{
  "dataset": "small charts drawn from random numbers",
  "activation": "relu",
  "stem": "deep",
  "widths": [96, 144, 208],
  "num_labels": 23,
  "init": "orthogonal",
  "residual_init": "none",
  "ema_decay": 0.999,
  "final_lr_fraction": 0,
  "warmup_steps": 1120
}
Rows from block 5 of a small multi-label image tagger, named by matrix and row number. Rows with one number belong to one channel. Each number is 50 + 15 x the weight over its row's rms, rounded and kept within 0 to 99. All counts start at 0.
After each channel's rows are labels from the 100 images, of 14848, where the channel reaches its highest value: "top examples" is what is common among them; "peak on" is the class under the peak. Only what is clearly more common there than usual is listed. The data: small charts drawn from random numbers.
# convs0: first 3x3 conv (model.blocks.5.convs.0.weight, 144x144x3x3, each kernel summed), inputs 0-47
# convs1: second 3x3 conv (model.blocks.5.convs.1.weight, 144x144x3x3, transposed, each kernel summed), outputs 0-47

convs0.21:66 47 38 27 46 51 53 41 35 45 49 55 54 46 41 50 45 16 45 66 52 39 47 17 55 40 46 41 43 47 60 32 59 69 43 64 51 54 63 49 46 49 35 41 57 70 68 58
convs1.21:14 40 62 58 52 37 47 62 46 65 47 57 66 36 52 44 56 67 35 35 23 53 48 42 41 42 55 85 45 30 41 66 35 61 86 47 67 78 61 52 61 66 31 50 57 55 56 46
top examples: legend; heat grid
peak on: legend

convs0.74:56 65 54 48 53 54 45 26 52 40 49 47 61 72 56 56 33 20 51 50 53 61 55 54 54 60 30 19 42 33 59 72 45 64 28 46 59 62 65 59 58 54 73 53 47 59 63 84
convs1.74:35 44 60 58 55 43 40 84 42 64 39 45 58 34 46 55 64 65 42 46 29 47 50 49 51 43 59 85 46 21 43 59 50 53 83 53 61 61 61 50 55 67 42 62 53 44 62 37
top examples: heat grid
peak on: data marks

convs0.73:50 59 56 62 40 64 56 45 46 44 44 41 99 52 59 63 43 41 82 56 53 56 48 75 53 54 44 34 51 64 50 63 43 60 42 39 53 50 67 58 58 55 82 42 46 48 52 68
convs1.73:52 50 71 50 60 41 39 76 42 69 66 48 89 39 54 58 55 70 28 56 45 40 42 46 39 39 51 64 41 46 49 53 54 58 60 69 69 71 51 19 64 78 37 69 80 60 62 43
top examples: heat grid; horizontal bar chart
peak on: data marks

convs0.99:48 65 57 39 56 63 54 46 45 45 62 41 26 51 36 35 45 48 42 52 54 62 50 38 56 66 39 58 56 44 60 64 38 45 40 57 51 64 59 62 60 51 58 48 41 72 84 77
convs1.99:20 50 57 40 50 39 47 78 39 58 53 53 52 24 45 55 59 60 26 50 32 36 59 52 34 41 56 71 35 33 35 71 47 57 75 52 57 62 68 51 51 63 34 60 59 38 51 47
top examples: heat grid; items: eight
peak on: data marks

convs0.68:38 68 55 56 51 59 52 37 45 50 48 52 97 54 59 60 41 34 89 57 46 52 52 68 56 49 35 35 38 58 42 71 42 49 30 46 53 50 70 48 57 64 77 39 50 31 41 57
convs1.68:55 35 64 45 55 19 37 66 31 57 62 39 79 26 41 59 63 66 25 53 45 46 42 41 35 30 57 79 33 28 45 54 43 59 66 64 68 76 53 31 57 70 32 54 61 69 57 31
top examples: one colour; radar chart; items: three
peak on: data marks

convs0.132:41 33 52 52 46 29 63 55 51 61 47 67 42 48 47 72 50 75 24 27 40 57 52 45 40 47 57 57 53 51 44 32 64 40 70 58 59 37 06 45 44 46 39 70 71 68 68 54
convs1.132:34 58 65 29 51 52 52 59 36 44 67 10 62 30 56 47 41 57 43 50 02 45 33 45 31 40 64 88 42 08 35 55 18 61 65 45 44 41 63 56 79 72 56 50 55 50 52 30
top examples: legend; horizontal bar chart; items: seven; heat grid
peak on: legend

convs0.123:58 37 52 43 62 63 48 58 45 53 56 46 79 44 40 72 60 54 61 52 50 40 45 25 41 48 60 72 62 51 46 49 45 46 61 67 45 46 71 40 37 42 26 44 52 60 60 38
convs1.123:53 60 63 28 57 41 47 73 55 61 67 39 59 35 48 38 53 70 37 42 37 57 29 14 47 49 56 82 39 39 45 60 38 67 77 47 53 52 62 47 64 69 51 45 62 44 57 38
top examples: one colour; horizontal bar chart
peak on: legend

convs0.46:47 61 57 57 48 44 59 33 58 32 42 50 69 57 64 60 37 38 55 42 54 65 46 75 62 52 33 38 42 42 60 54 46 76 38 38 58 51 61 47 62 51 71 31 49 47 45 72
convs1.46:46 46 51 31 62 28 46 86 32 48 45 48 55 30 48 56 66 83 32 42 40 41 42 31 29 34 58 85 40 40 46 54 60 63 70 53 52 67 53 43 48 64 30 61 63 58 67 35
top examples: legend; lollipop chart; items: three; step chart
peak on: legend

convs0.37:64 28 52 48 58 34 35 68 36 47 43 64 53 49 38 72 47 32 24 52 51 44 40 61 33 44 60 56 87 55 40 58 62 83 52 71 41 38 46 33 29 40 38 28 71 71 58 29
convs1.37:34 49 51 48 31 58 59 21 42 42 21 15 13 44 37 10 37 66 48 42 36 54 40 35 50 44 52 59 48 71 38 56 49 48 37 40 44 42 74 50 40 50 54 44 60 66 64 28
top examples: legend; horizontal bar chart; heat grid; items: seven
peak on: legend

convs0.2:29 47 52 37 55 64 54 63 52 66 35 55 43 49 44 43 63 58 61 50 41 43 50 21 33 53 60 79 52 45 73 25 61 76 59 53 48 55 52 52 51 58 50 51 56 49 27 58
convs1.2:64 48 43 39 57 60 72 58 60 31 49 26 36 00 29 43 16 14 43 59 45 58 43 38 67 70 35 45 63 61 30 48 25 48 33 46 58 44 52 43 32 44 56 45 38 21 50 61
top examples: heat grid
peak on: data marks

convs0.3:72 57 47 49 67 45 43 61 42 48 61 49 47 42 41 80 44 40 48 69 57 38 57 27 39 39 54 54 58 54 65 32 66 24 52 96 43 45 47 42 36 40 59 38 41 78 66 57
convs1.3:30 64 60 59 39 56 38 32 58 45 47 51 44 43 55 29 27 59 48 25 32 61 40 50 64 65 55 40 33 24 19 81 28 50 55 54 66 38 55 66 76 64 46 59 58 47 50 37
top examples: legend; heat grid
peak on: legend

convs0.80:62 59 66 50 53 39 56 57 53 51 48 46 88 46 50 59 50 29 67 61 50 38 51 45 53 61 32 29 54 53 59 70 51 56 40 57 40 45 58 54 53 60 47 40 39 48 53 77
convs1.80:32 41 58 61 40 45 42 75 37 53 56 41 76 20 49 61 49 66 39 45 30 38 55 64 44 31 43 76 38 25 50 36 36 35 70 49 55 69 66 28 64 74 38 69 58 44 60 47
top examples: one colour; line chart; peak in the middle
peak on: data marks

convs0.61:52 52 58 53 38 63 44 31 51 34 47 43 79 53 55 47 46 59 77 55 46 54 50 63 55 52 36 45 36 29 75 63 35 60 34 41 44 52 69 53 50 50 73 38 42 39 25 59
convs1.61:45 45 50 31 55 38 48 81 39 66 44 44 64 29 44 47 62 65 23 42 37 29 44 21 41 38 76 71 47 26 39 61 55 68 78 50 54 63 60 47 47 60 36 61 67 58 51 44
top examples: one colour; grid lines; radar chart; line chart
peak on: data marks

convs0.51:35 71 54 45 50 58 51 39 47 44 50 49 82 60 57 63 41 39 66 60 45 49 45 43 50 55 46 51 55 52 64 68 44 43 40 45 48 52 63 50 48 58 53 27 62 48 43 77
convs1.51:66 48 62 35 52 32 44 83 35 52 51 27 83 24 47 42 44 41 38 53 44 53 34 27 59 46 56 76 36 27 33 48 34 47 58 50 65 51 46 42 48 76 45 50 56 46 71 44
top examples: one colour; radar chart; items: three
peak on: data marks

convs0.89:72 47 59 49 41 47 57 74 55 55 62 57 52 45 55 77 39 32 66 70 51 59 45 30 56 55 62 74 66 59 66 41 67 43 54 56 57 50 30 65 43 33 60 48 68 45 62 67
convs1.89:68 70 52 38 54 57 63 36 57 60 36 68 33 46 57 60 34 27 82 62 59 50 55 54 55 47 46 38 83 74 60 51 40 46 42 46 57 62 35 51 47 71 59 59 53 52 30 37
top examples: legend; dark theme; heat grid; horizontal bar chart
peak on: legend

convs0.127:58 40 46 46 38 47 62 56 53 59 41 47 44 42 42 55 69 99 57 41 54 55 47 31 52 46 77 79 41 53 62 35 54 68 67 45 46 42 52 53 46 46 44 55 45 40 42 47
convs1.127:41 41 40 28 54 48 51 55 50 40 53 28 42 24 50 42 33 26 29 51 50 51 29 24 55 57 47 61 38 36 13 67 33 65 43 43 58 38 58 40 31 44 59 36 41 35 35 46
top examples: grid lines; dark theme; radar chart; bubble chart
peak on: data marks

convs0.45:55 57 48 72 42 57 52 64 63 49 46 50 69 31 58 62 42 29 79 57 44 59 47 79 63 47 45 47 37 54 63 68 47 43 43 61 44 30 75 49 41 61 57 47 42 46 32 78
convs1.45:58 32 63 50 47 27 46 83 10 55 60 42 67 23 24 51 61 48 31 42 37 39 37 62 33 35 49 68 38 37 48 40 39 35 72 55 67 51 50 32 44 48 29 48 49 73 51 34
top examples: one colour; line chart; rising
peak on: data marks

convs0.124:17 62 59 45 48 54 32 58 64 76 51 52 50 38 65 33 60 68 44 13 37 41 39 31 48 35 67 53 31 56 27 47 66 55 62 75 37 33 50 45 55 48 41 45 41 66 42 07
convs1.124:46 59 37 38 44 41 51 40 20 38 72 44 43 45 42 28 29 49 33 44 35 47 40 62 55 35 58 56 48 30 27 46 22 57 53 52 48 49 62 47 48 49 64 53 42 42 21 35
top examples: dark theme; stacked bars; trend: peak in the middle; bubble chart
peak on: data marks

convs0.83:47 55 57 69 38 57 55 62 51 66 48 52 73 49 49 63 50 47 97 45 54 48 45 70 45 46 54 52 47 65 46 71 51 21 67 46 41 50 51 47 45 40 47 41 43 33 32 65
convs1.83:67 51 65 46 47 39 38 69 42 51 70 39 67 36 33 58 41 47 39 55 44 32 41 42 49 44 50 73 46 49 46 56 44 49 64 72 84 46 46 34 65 69 40 55 54 56 49 25
top examples: ring chart
peak on: data marks

convs0.126:41 41 31 44 44 42 45 59 55 51 50 46 23 35 52 32 50 50 47 41 49 44 50 51 45 43 57 63 45 45 42 32 53 40 56 47 41 37 22 43 33 39 50 47 31 66 75 34
convs1.126:55 68 25 53 41 52 48 54 60 68 55 34 24 59 57 47 52 15 57 70 53 42 68 61 62 48 47 64 62 77 39 68 42 42 64 26 57 38 52 45 42 34 73 56 26 43 46 63
top examples: scatter plot; dark theme; heat grid
peak on: legend

convs0.32:54 56 56 54 66 62 42 58 50 57 52 70 37 50 48 59 52 56 58 55 48 48 49 37 40 47 68 71 47 54 47 15 63 79 74 65 49 56 36 45 48 43 43 43 74 38 45 40
convs1.32:40 51 34 45 58 47 59 43 52 21 51 26 00 20 61 42 16 30 12 29 40 44 45 40 46 47 55 49 52 31 00 20 10 51 44 39 52 48 52 44 31 51 65 51 38 56 67 75
top examples: bubble chart; flat
peak on: data marks

convs0.49:31 35 29 37 41 53 51 64 50 49 44 44 33 49 35 27 54 58 43 44 48 45 50 33 47 53 51 74 58 54 47 26 50 28 67 44 41 36 21 48 28 30 36 52 27 45 70 33
convs1.49:48 51 48 20 52 47 47 61 48 73 33 42 43 24 43 50 49 56 49 57 42 44 28 29 33 62 75 83 47 53 13 55 42 57 42 37 40 51 51 58 32 49 45 32 67 45 17 52
top examples: one colour; radar chart; grid lines; dark theme
peak on: data marks

convs0.85:70 39 41 69 43 45 61 66 55 57 55 80 52 42 44 64 68 54 61 44 51 41 60 66 43 45 70 66 41 68 56 30 50 60 60 57 39 50 39 41 43 51 42 42 55 57 45 49
convs1.85:42 61 61 50 61 42 46 53 33 28 76 25 34 17 40 71 36 41 43 46 25 30 49 50 34 48 34 60 54 45 05 59 19 40 45 58 64 48 63 37 37 53 51 44 51 62 36 25
top examples: legend; dark theme; heat grid
peak on: legend

convs0.11:30 86 53 40 41 21 53 54 43 55 43 54 40 54 56 30 59 59 14 40 55 59 54 49 46 50 41 54 35 46 61 38 63 54 39 56 54 41 41 38 43 38 71 47 52 45 26 44
convs1.11:36 60 36 34 45 67 47 31 53 42 56 25 21 16 44 44 27 54 38 40 36 51 42 51 50 42 49 63 51 15 39 45 12 49 45 24 58 52 43 59 36 52 57 61 39 45 43 30
top examples: bubble chart; flat
peak on: data marks

convs0.93:51 58 49 42 69 35 62 87 42 67 63 40 41 50 45 55 59 57 40 41 33 42 50 45 36 34 50 52 41 70 60 41 65 42 56 72 42 30 37 41 41 38 26 50 45 79 73 28
convs1.93:64 49 40 72 53 61 41 53 50 40 57 35 48 43 43 49 27 44 42 65 50 40 48 48 57 47 46 59 56 48 50 50 28 59 56 35 57 55 59 45 57 51 60 37 56 38 36 41
top examples: legend; heat grid; dark theme
peak on: legend

convs0.41:38 44 47 41 45 37 42 47 42 42 46 43 23 57 50 43 63 42 13 50 43 39 47 38 35 39 43 57 60 57 48 28 52 28 41 55 37 38 22 35 41 38 44 42 47 48 50 18
convs1.41:44 52 52 53 54 51 36 62 56 56 64 40 42 48 54 60 47 76 48 61 50 64 42 26 49 52 62 66 33 44 02 61 23 62 52 54 65 48 56 59 37 45 62 33 44 41 43 76
top examples: one colour; radar chart; items: four
peak on: data marks

convs0.64:57 52 42 45 43 67 61 35 59 52 48 47 41 45 53 41 44 36 75 52 52 52 52 36 61 63 47 34 52 46 59 57 44 54 30 32 56 65 66 57 63 70 63 53 31 57 60 62
convs1.64:43 55 67 49 53 34 41 83 44 64 54 44 72 30 64 55 58 60 39 61 39 37 54 49 43 35 56 74 38 31 30 66 50 71 68 62 70 71 69 41 67 78 35 64 68 48 48 45
top examples: heat grid
peak on: data marks

convs0.137:40 60 42 41 47 56 53 70 52 55 61 40 44 51 40 29 54 58 41 34 53 37 46 32 44 40 48 62 30 47 52 22 62 18 66 45 38 35 07 46 37 35 43 48 41 58 61 39
convs1.137:23 63 59 43 26 77 25 26 55 41 70 32 36 35 69 60 35 64 70 51 42 47 54 48 59 42 54 82 47 24 18 42 19 69 39 29 51 20 36 49 42 70 67 62 54 47 57 58
top examples: legend; grid lines; horizontal bar chart
peak on: legend

convs0.138:29 40 24 44 45 58 45 65 52 59 49 48 28 45 47 41 65 65 44 40 47 50 58 42 46 39 47 64 20 48 44 25 62 32 70 54 45 35 42 49 46 30 49 51 38 66 64 17
convs1.138:37 66 30 56 51 51 46 72 35 62 67 46 37 19 54 50 48 44 46 61 53 55 54 50 65 62 46 59 51 24 42 51 36 59 85 53 49 45 54 39 46 53 62 57 39 39 21 19
top examples: dark theme; grid lines; stacked bars; radar chart
peak on: data marks

convs0.12:53 74 48 36 49 39 57 51 49 55 29 65 55 58 53 43 59 47 28 41 44 39 46 47 53 58 70 63 94 61 61 55 60 97 54 60 29 57 61 44 43 56 54 30 56 65 40 52
convs1.12:39 47 40 41 69 60 58 46 36 39 51 18 23 20 41 60 22 40 36 45 40 48 30 51 46 60 28 36 68 25 36 52 07 23 38 45 65 49 44 54 45 38 65 42 30 64 49 63
top examples: bubble chart
peak on: data marks